python train.py --horizontal_flip=false --rotation_deg=10 --encoder_head_dim=32 --encoder_fused_qkv=true --encoder_num_experts=32 --loss="mse" --residual_init="zero_last"
Rows from block 5 of the encoder of a small image autoencoder, named by matrix and row number. Rows with one number within an expert belong to one neuron, the router's apart. Each number is 200 + 40 x the weight over its row's rms, rounded and kept within 0 to 999. All counts start at 0.
Before each expert's rows are labels from the 100 images, of 14848, where the router gives the expert most weight on average: "responds to" is what is common among them. Only what is clearly more common there than usual is listed. The data: abstract colour fields from 500 small random pattern networks.
# router: router (encoder.blocks.5.mlp.router.weight, 32x160), inputs 0-159
# up: expert up (encoder.blocks.5.mlp.up, 32x80x160), inputs 0-159
# down: expert down (encoder.blocks.5.mlp.down, 32x160x80, transposed), outputs 0-159

# expert 31
responds to: dark; mostly green; smooth
router.31,241,188,122,205,171,218,238,196,207,284,217,189,275,261,155,152,180,157,171,242,261,216,173,150,244,268,231,278,171,138,168,206,177,187,310,189,226,244,216,252,224,233,192,227,213,245,246,211,203,190,263,174,249,191,253,190,194,213,226,165,206,170,202,232,181,221,187,112,205,178,237,231,205,106,112,216,186,191,208,205,200,236,183,189,154,235,197,202,147,286,210,191,157,179,211,230,178,169,151,210,236,146,244,51,185,221,183,164,186,183,200,228,250,198,210,196,161,197,142,203,209,185,217,178,163,210,197,161,188,258,173,209,156,177,194,180,190,126,200,252,179,188,227,274,221,125,159,216,223,237,210,194,196,243,134,110,176,253,284,172
up.6,147,174,225,181,177,170,211,200,251,262,125,243,136,195,197,168,290,265,154,217,164,259,235,205,156,201,267,199,205,185,190,199,211,163,158,170,191,245,184,174,196,181,251,205,226,135,232,182,215,208,170,286,229,222,171,252,90,221,176,236,171,230,176,242,158,176,232,220,262,173,226,248,166,217,189,187,196,212,196,199,146,160,185,155,192,189,180,192,174,270,141,148,215,200,267,291,271,200,100,168,191,245,242,168,162,143,190,231,209,136,229,199,179,138,209,267,164,205,212,266,99,208,196,214,188,241,235,211,228,218,185,214,223,171,212,184,218,197,186,148,185,172,216,88,216,119,153,209,181,138,183,197,180,234,154,118,146,198,198,155
down.6,157,177,239,204,223,194,97,280,280,235,212,238,172,208,229,230,218,244,260,168,187,175,159,207,184,197,200,96,178,235,219,170,199,225,254,184,154,156,183,177,216,158,159,205,207,248,144,151,163,172,188,229,173,256,174,235,169,263,193,215,232,240,185,210,133,196,244,182,286,153,231,239,151,176,194,197,202,229,164,268,210,235,163,184,153,183,225,153,171,294,167,282,207,168,148,181,168,183,212,221,255,230,250,135,230,123,181,209,180,167,226,146,220,198,163,180,163,185,215,168,185,218,269,192,244,242,251,222,184,237,186,306,125,196,179,222,194,271,189,211,197,238,190,152,169,258,260,212,244,271,199,181,252,150,258,240,155,170,229,146
up.7,184,120,149,159,177,186,197,185,249,198,253,290,175,250,173,200,221,277,200,208,220,254,222,183,290,260,162,115,254,232,262,258,211,223,283,108,205,263,144,248,155,173,175,217,237,231,239,243,179,236,154,210,239,184,185,213,162,200,185,218,150,173,187,161,252,203,194,162,272,165,189,231,256,140,203,214,174,169,242,215,104,190,137,212,186,184,207,227,189,127,208,193,140,136,131,257,232,238,222,176,218,262,195,231,206,229,156,245,228,212,215,190,216,241,190,231,195,255,207,148,191,169,224,118,170,198,262,210,233,149,261,220,179,198,192,159,205,230,240,191,202,135,220,164,194,199,170,263,218,259,209,248,234,221,272,196,136,218,177,209
down.7,212,180,279,211,138,129,176,168,211,207,207,281,190,289,150,213,256,216,238,129,222,220,216,167,192,239,188,186,148,136,151,202,208,178,175,209,198,192,106,151,150,209,179,242,167,201,249,223,193,202,124,219,182,178,188,203,206,276,251,146,138,141,203,237,217,169,189,192,232,223,221,182,204,215,237,153,172,155,212,183,157,137,236,207,233,259,210,281,216,207,231,169,315,216,148,176,239,117,165,182,142,268,140,166,188,215,170,255,203,237,172,196,241,227,207,224,207,222,211,183,281,173,187,195,179,257,160,202,171,202,323,231,148,233,230,147,193,239,172,207,189,188,218,227,297,235,217,193,294,214,158,190,171,209,150,216,197,218,228,215

# expert 20
responds to: bright; smooth; mostly red
router.20,185,89,168,121,166,195,263,181,130,79,173,189,186,165,180,268,251,180,215,195,208,204,189,170,288,226,215,220,205,225,180,169,261,230,242,170,189,212,237,261,199,208,184,208,182,195,262,197,207,172,190,224,205,226,240,202,208,222,194,238,180,206,189,186,205,201,240,171,232,197,247,164,236,249,207,186,269,230,150,161,284,141,156,183,217,229,202,129,237,192,184,220,253,193,274,234,225,187,156,256,194,162,189,202,96,251,255,184,227,198,175,176,213,226,190,181,200,297,248,189,232,208,170,196,195,174,186,193,177,231,259,198,224,202,249,171,163,150,115,173,335,138,252,223,231,177,239,199,224,235,279,167,179,211,229,159,235,178,292,183
up.0,191,136,162,196,217,210,229,179,254,207,196,194,281,193,230,222,268,251,142,157,183,221,186,211,134,292,174,176,243,286,240,254,246,210,233,205,196,182,165,223,256,198,254,268,210,175,167,208,239,290,129,183,169,156,188,216,146,139,246,178,183,199,247,180,163,154,162,144,216,192,181,269,223,169,269,205,177,185,180,256,210,203,195,200,206,224,221,177,262,195,189,221,219,168,148,181,192,218,208,163,237,219,207,249,302,169,230,267,223,255,215,146,167,85,218,219,126,170,275,187,192,181,189,180,237,199,174,118,222,186,251,207,165,217,208,193,247,157,242,207,169,189,171,206,167,215,240,162,199,206,142,173,207,172,251,148,277,295,145,243
down.0,173,214,191,127,177,292,136,141,243,228,214,222,210,169,166,206,130,200,217,216,227,162,198,230,241,187,252,221,221,154,322,149,188,203,191,202,229,188,214,186,203,221,176,234,153,229,198,210,191,216,186,176,130,202,197,203,223,150,201,236,236,219,175,254,179,169,200,246,135,244,253,214,217,230,196,254,216,234,203,224,213,229,238,187,123,168,203,189,181,236,190,274,147,158,189,145,294,192,192,184,185,277,209,214,252,292,197,296,198,132,218,199,204,153,208,131,300,189,229,200,200,270,245,221,204,219,187,227,215,111,204,114,263,172,195,189,239,150,171,229,209,221,199,249,147,181,179,211,159,194,193,305,110,127,202,201,211,166,207,207
up.1,276,217,191,224,254,210,168,227,186,285,233,211,120,236,189,245,252,252,200,258,196,213,250,140,259,158,207,201,171,215,249,229,240,236,224,124,182,282,265,177,146,176,160,180,150,199,227,272,223,167,153,215,172,221,256,191,201,181,209,214,212,254,227,120,129,252,192,132,197,248,200,230,109,188,227,223,245,285,165,144,152,216,189,191,231,194,232,267,191,226,255,185,198,157,169,197,185,174,178,197,179,195,155,206,221,139,210,223,208,161,210,230,134,264,243,121,208,221,179,150,252,230,237,175,264,156,193,155,171,218,183,144,174,126,151,222,185,199,179,185,225,206,244,222,122,175,165,200,251,216,217,245,139,266,184,144,148,238,185,173
down.1,160,200,232,151,168,157,268,145,192,176,217,208,224,257,222,132,199,191,215,183,211,170,223,167,174,258,178,206,224,186,247,209,214,176,170,198,171,186,279,209,186,207,226,139,190,233,173,228,205,243,228,220,227,210,122,196,256,201,167,228,126,296,245,335,224,240,198,264,198,252,235,146,158,209,175,205,133,162,234,230,208,224,268,182,203,174,245,158,188,141,173,213,219,239,156,231,230,239,231,198,176,153,188,171,169,248,179,188,252,220,223,164,245,149,202,141,261,278,194,201,182,169,171,219,203,190,153,216,210,202,236,252,118,296,260,243,283,220,199,172,191,258,250,268,234,177,208,118,265,238,185,181,181,209,182,195,232,278,136,185

# expert 27
responds to: dark; smooth
router.27,229,209,203,240,188,233,192,211,247,190,215,173,219,196,151,173,131,106,194,135,252,201,213,151,203,198,184,161,183,205,232,105,150,177,248,157,185,205,186,192,196,283,252,205,233,200,220,229,235,196,212,196,260,178,233,188,209,168,198,216,190,310,180,240,168,206,250,296,164,157,206,279,188,230,186,192,225,196,204,193,186,210,193,153,186,210,168,221,224,220,167,140,263,247,228,207,205,214,238,171,186,189,196,215,241,125,131,213,195,231,175,205,267,147,182,175,203,245,251,216,250,201,208,165,200,242,191,237,248,233,198,180,285,246,230,180,216,184,134,217,269,303,298,245,177,137,214,150,145,141,161,154,242,135,237,227,217,182,330,176
up.14,233,150,135,293,233,210,188,215,217,240,216,245,211,182,183,236,203,167,195,258,207,122,184,106,108,230,238,163,222,194,210,254,202,185,182,194,196,184,167,227,184,201,235,167,147,219,182,182,220,247,218,212,182,138,178,258,216,136,222,225,170,267,235,262,233,142,137,224,266,226,196,211,205,135,222,189,216,272,170,285,223,224,188,248,193,207,284,217,128,156,151,203,150,219,213,174,219,197,163,203,153,257,172,171,226,206,143,221,178,243,172,231,221,199,247,189,207,211,156,154,149,170,166,225,180,153,211,239,184,131,185,171,188,173,277,191,180,236,182,215,101,175,205,146,151,291,196,297,155,250,207,134,219,143,166,211,241,139,164,177
down.14,180,176,244,197,180,203,217,249,233,166,195,185,167,247,162,192,154,231,213,225,275,178,185,246,208,214,171,177,184,191,197,160,239,159,292,160,255,191,211,200,198,232,243,199,187,202,153,190,141,225,176,219,221,266,227,248,162,262,158,229,182,174,252,104,168,180,217,246,268,279,234,160,201,228,255,191,219,275,144,206,230,187,159,189,253,282,206,88,219,255,171,213,219,229,227,182,195,172,166,153,248,274,142,216,200,207,102,168,190,152,118,162,224,262,216,198,208,118,86,176,242,155,267,171,246,192,205,203,204,223,261,166,106,179,174,192,167,143,196,191,178,175,247,191,203,196,233,207,171,183,215,250,226,186,207,222,218,230,204,132
up.15,152,178,181,240,169,245,186,222,211,245,233,265,224,251,113,163,203,167,189,160,137,230,213,236,180,186,230,182,183,181,216,215,168,200,210,162,236,187,138,194,162,165,280,251,201,230,225,142,270,122,188,200,205,216,224,148,252,303,183,225,207,166,212,180,199,274,227,200,237,142,205,231,156,206,234,147,208,182,248,249,184,191,262,148,203,211,167,154,185,208,197,208,197,173,187,182,151,255,195,143,167,214,254,219,204,168,164,208,238,162,286,274,196,178,264,183,179,215,245,140,169,222,237,186,189,200,204,183,174,227,268,275,147,228,225,208,147,164,213,263,136,85,110,148,183,146,166,198,192,265,233,310,204,186,186,188,194,241,141,194
down.15,200,214,124,229,191,226,218,271,123,224,151,132,151,206,268,170,287,233,48,210,197,227,182,193,202,199,239,197,203,227,167,238,240,271,209,203,156,202,235,124,249,253,172,140,218,139,262,225,120,158,177,254,212,195,155,233,199,185,163,206,223,253,217,201,196,143,172,192,201,205,234,231,233,244,197,184,186,128,181,202,240,257,211,229,179,176,204,184,169,206,217,202,151,201,117,240,216,202,167,139,241,149,200,195,229,227,232,203,192,202,179,252,243,165,242,217,209,171,257,134,191,157,141,207,254,189,216,205,206,205,174,145,139,149,235,162,188,200,282,219,275,189,306,183,202,125,200,238,220,221,200,190,168,161,206,271,240,251,196,187

# expert 25
responds to: smooth; bright; mostly red
router.25,207,290,185,194,186,213,245,241,293,178,198,191,221,253,238,258,118,128,204,125,180,237,211,236,157,244,191,180,164,191,243,231,201,179,168,224,196,129,159,180,216,280,200,86,271,189,145,217,230,196,262,197,183,194,226,181,185,177,201,196,212,278,244,238,158,188,235,195,181,155,204,280,233,174,193,169,242,198,215,148,202,210,215,203,215,249,155,199,164,229,215,219,170,151,213,241,165,88,208,155,187,243,174,226,218,167,201,137,128,210,237,218,258,230,225,211,257,152,193,170,254,174,205,175,212,182,225,81,109,184,182,192,312,216,251,158,225,211,176,241,203,255,210,128,185,199,176,224,181,145,202,244,238,196,219,236,182,227,205,179
up.4,159,143,199,220,186,243,173,269,262,244,182,194,204,223,281,146,157,181,164,159,234,239,209,275,220,137,279,204,168,220,208,202,172,205,184,198,251,233,164,198,227,135,201,177,211,184,253,189,257,259,183,190,175,248,192,169,201,205,206,234,202,177,273,188,181,114,232,213,297,182,271,191,221,188,190,205,195,121,208,220,201,261,214,173,193,150,219,214,263,194,230,201,214,157,156,208,154,217,171,224,188,248,183,175,245,251,234,256,286,234,294,227,163,179,215,122,197,190,177,214,151,232,158,197,106,174,174,162,192,244,278,239,220,107,219,216,130,183,173,175,208,172,199,261,204,175,206,232,197,135,146,247,168,232,243,111,211,166,216,128
down.4,180,201,183,185,238,126,178,177,249,233,235,207,182,221,206,223,143,226,247,116,177,268,253,158,191,187,195,204,179,220,211,271,247,182,155,208,251,190,110,216,142,220,161,170,203,126,248,233,244,266,170,261,219,178,184,151,276,158,195,268,145,251,267,246,194,190,235,211,207,241,228,203,269,229,251,168,255,232,245,217,233,135,276,191,215,221,156,162,152,208,262,194,176,191,209,188,153,211,186,206,216,192,221,166,285,231,231,198,261,187,217,272,184,252,251,169,223,145,235,141,121,126,218,99,215,172,203,215,205,209,239,123,274,258,159,225,191,171,172,205,262,214,223,226,193,196,214,257,175,138,190,208,204,178,219,186,161,244,193,180
up.5,192,157,159,208,223,195,173,170,236,167,216,212,216,212,198,167,244,260,160,137,157,217,275,184,184,155,209,213,218,238,200,176,166,191,214,168,191,176,195,294,245,251,247,311,176,212,171,139,231,261,216,190,200,193,218,167,203,168,226,195,189,218,231,245,293,158,188,167,173,236,268,275,241,203,227,171,144,267,188,209,179,217,218,177,153,190,240,135,268,185,252,201,199,190,199,239,204,244,201,224,147,227,169,129,191,194,198,241,258,282,195,177,227,178,243,186,117,181,215,191,246,241,127,176,109,180,115,203,199,158,251,247,184,193,210,199,212,198,314,247,175,177,229,197,189,235,132,234,103,233,200,237,218,220,227,168,212,285,192,126
down.5,221,227,220,270,169,214,138,147,185,186,183,198,166,230,240,129,77,250,202,114,206,233,200,241,215,136,149,171,203,190,197,264,170,266,266,188,265,197,179,191,243,196,266,193,253,197,194,198,219,171,173,222,190,274,213,225,189,232,213,174,199,163,239,155,326,226,202,198,219,166,178,208,272,241,244,148,190,258,238,281,197,204,155,137,97,156,244,205,165,181,139,173,234,213,230,170,169,220,189,209,139,233,255,223,199,232,203,192,212,168,134,233,220,197,195,213,249,217,210,189,144,194,271,138,209,211,143,277,226,214,217,207,127,218,177,240,220,240,203,153,298,205,209,139,189,196,209,205,206,218,185,210,136,204,162,192,177,254,214,147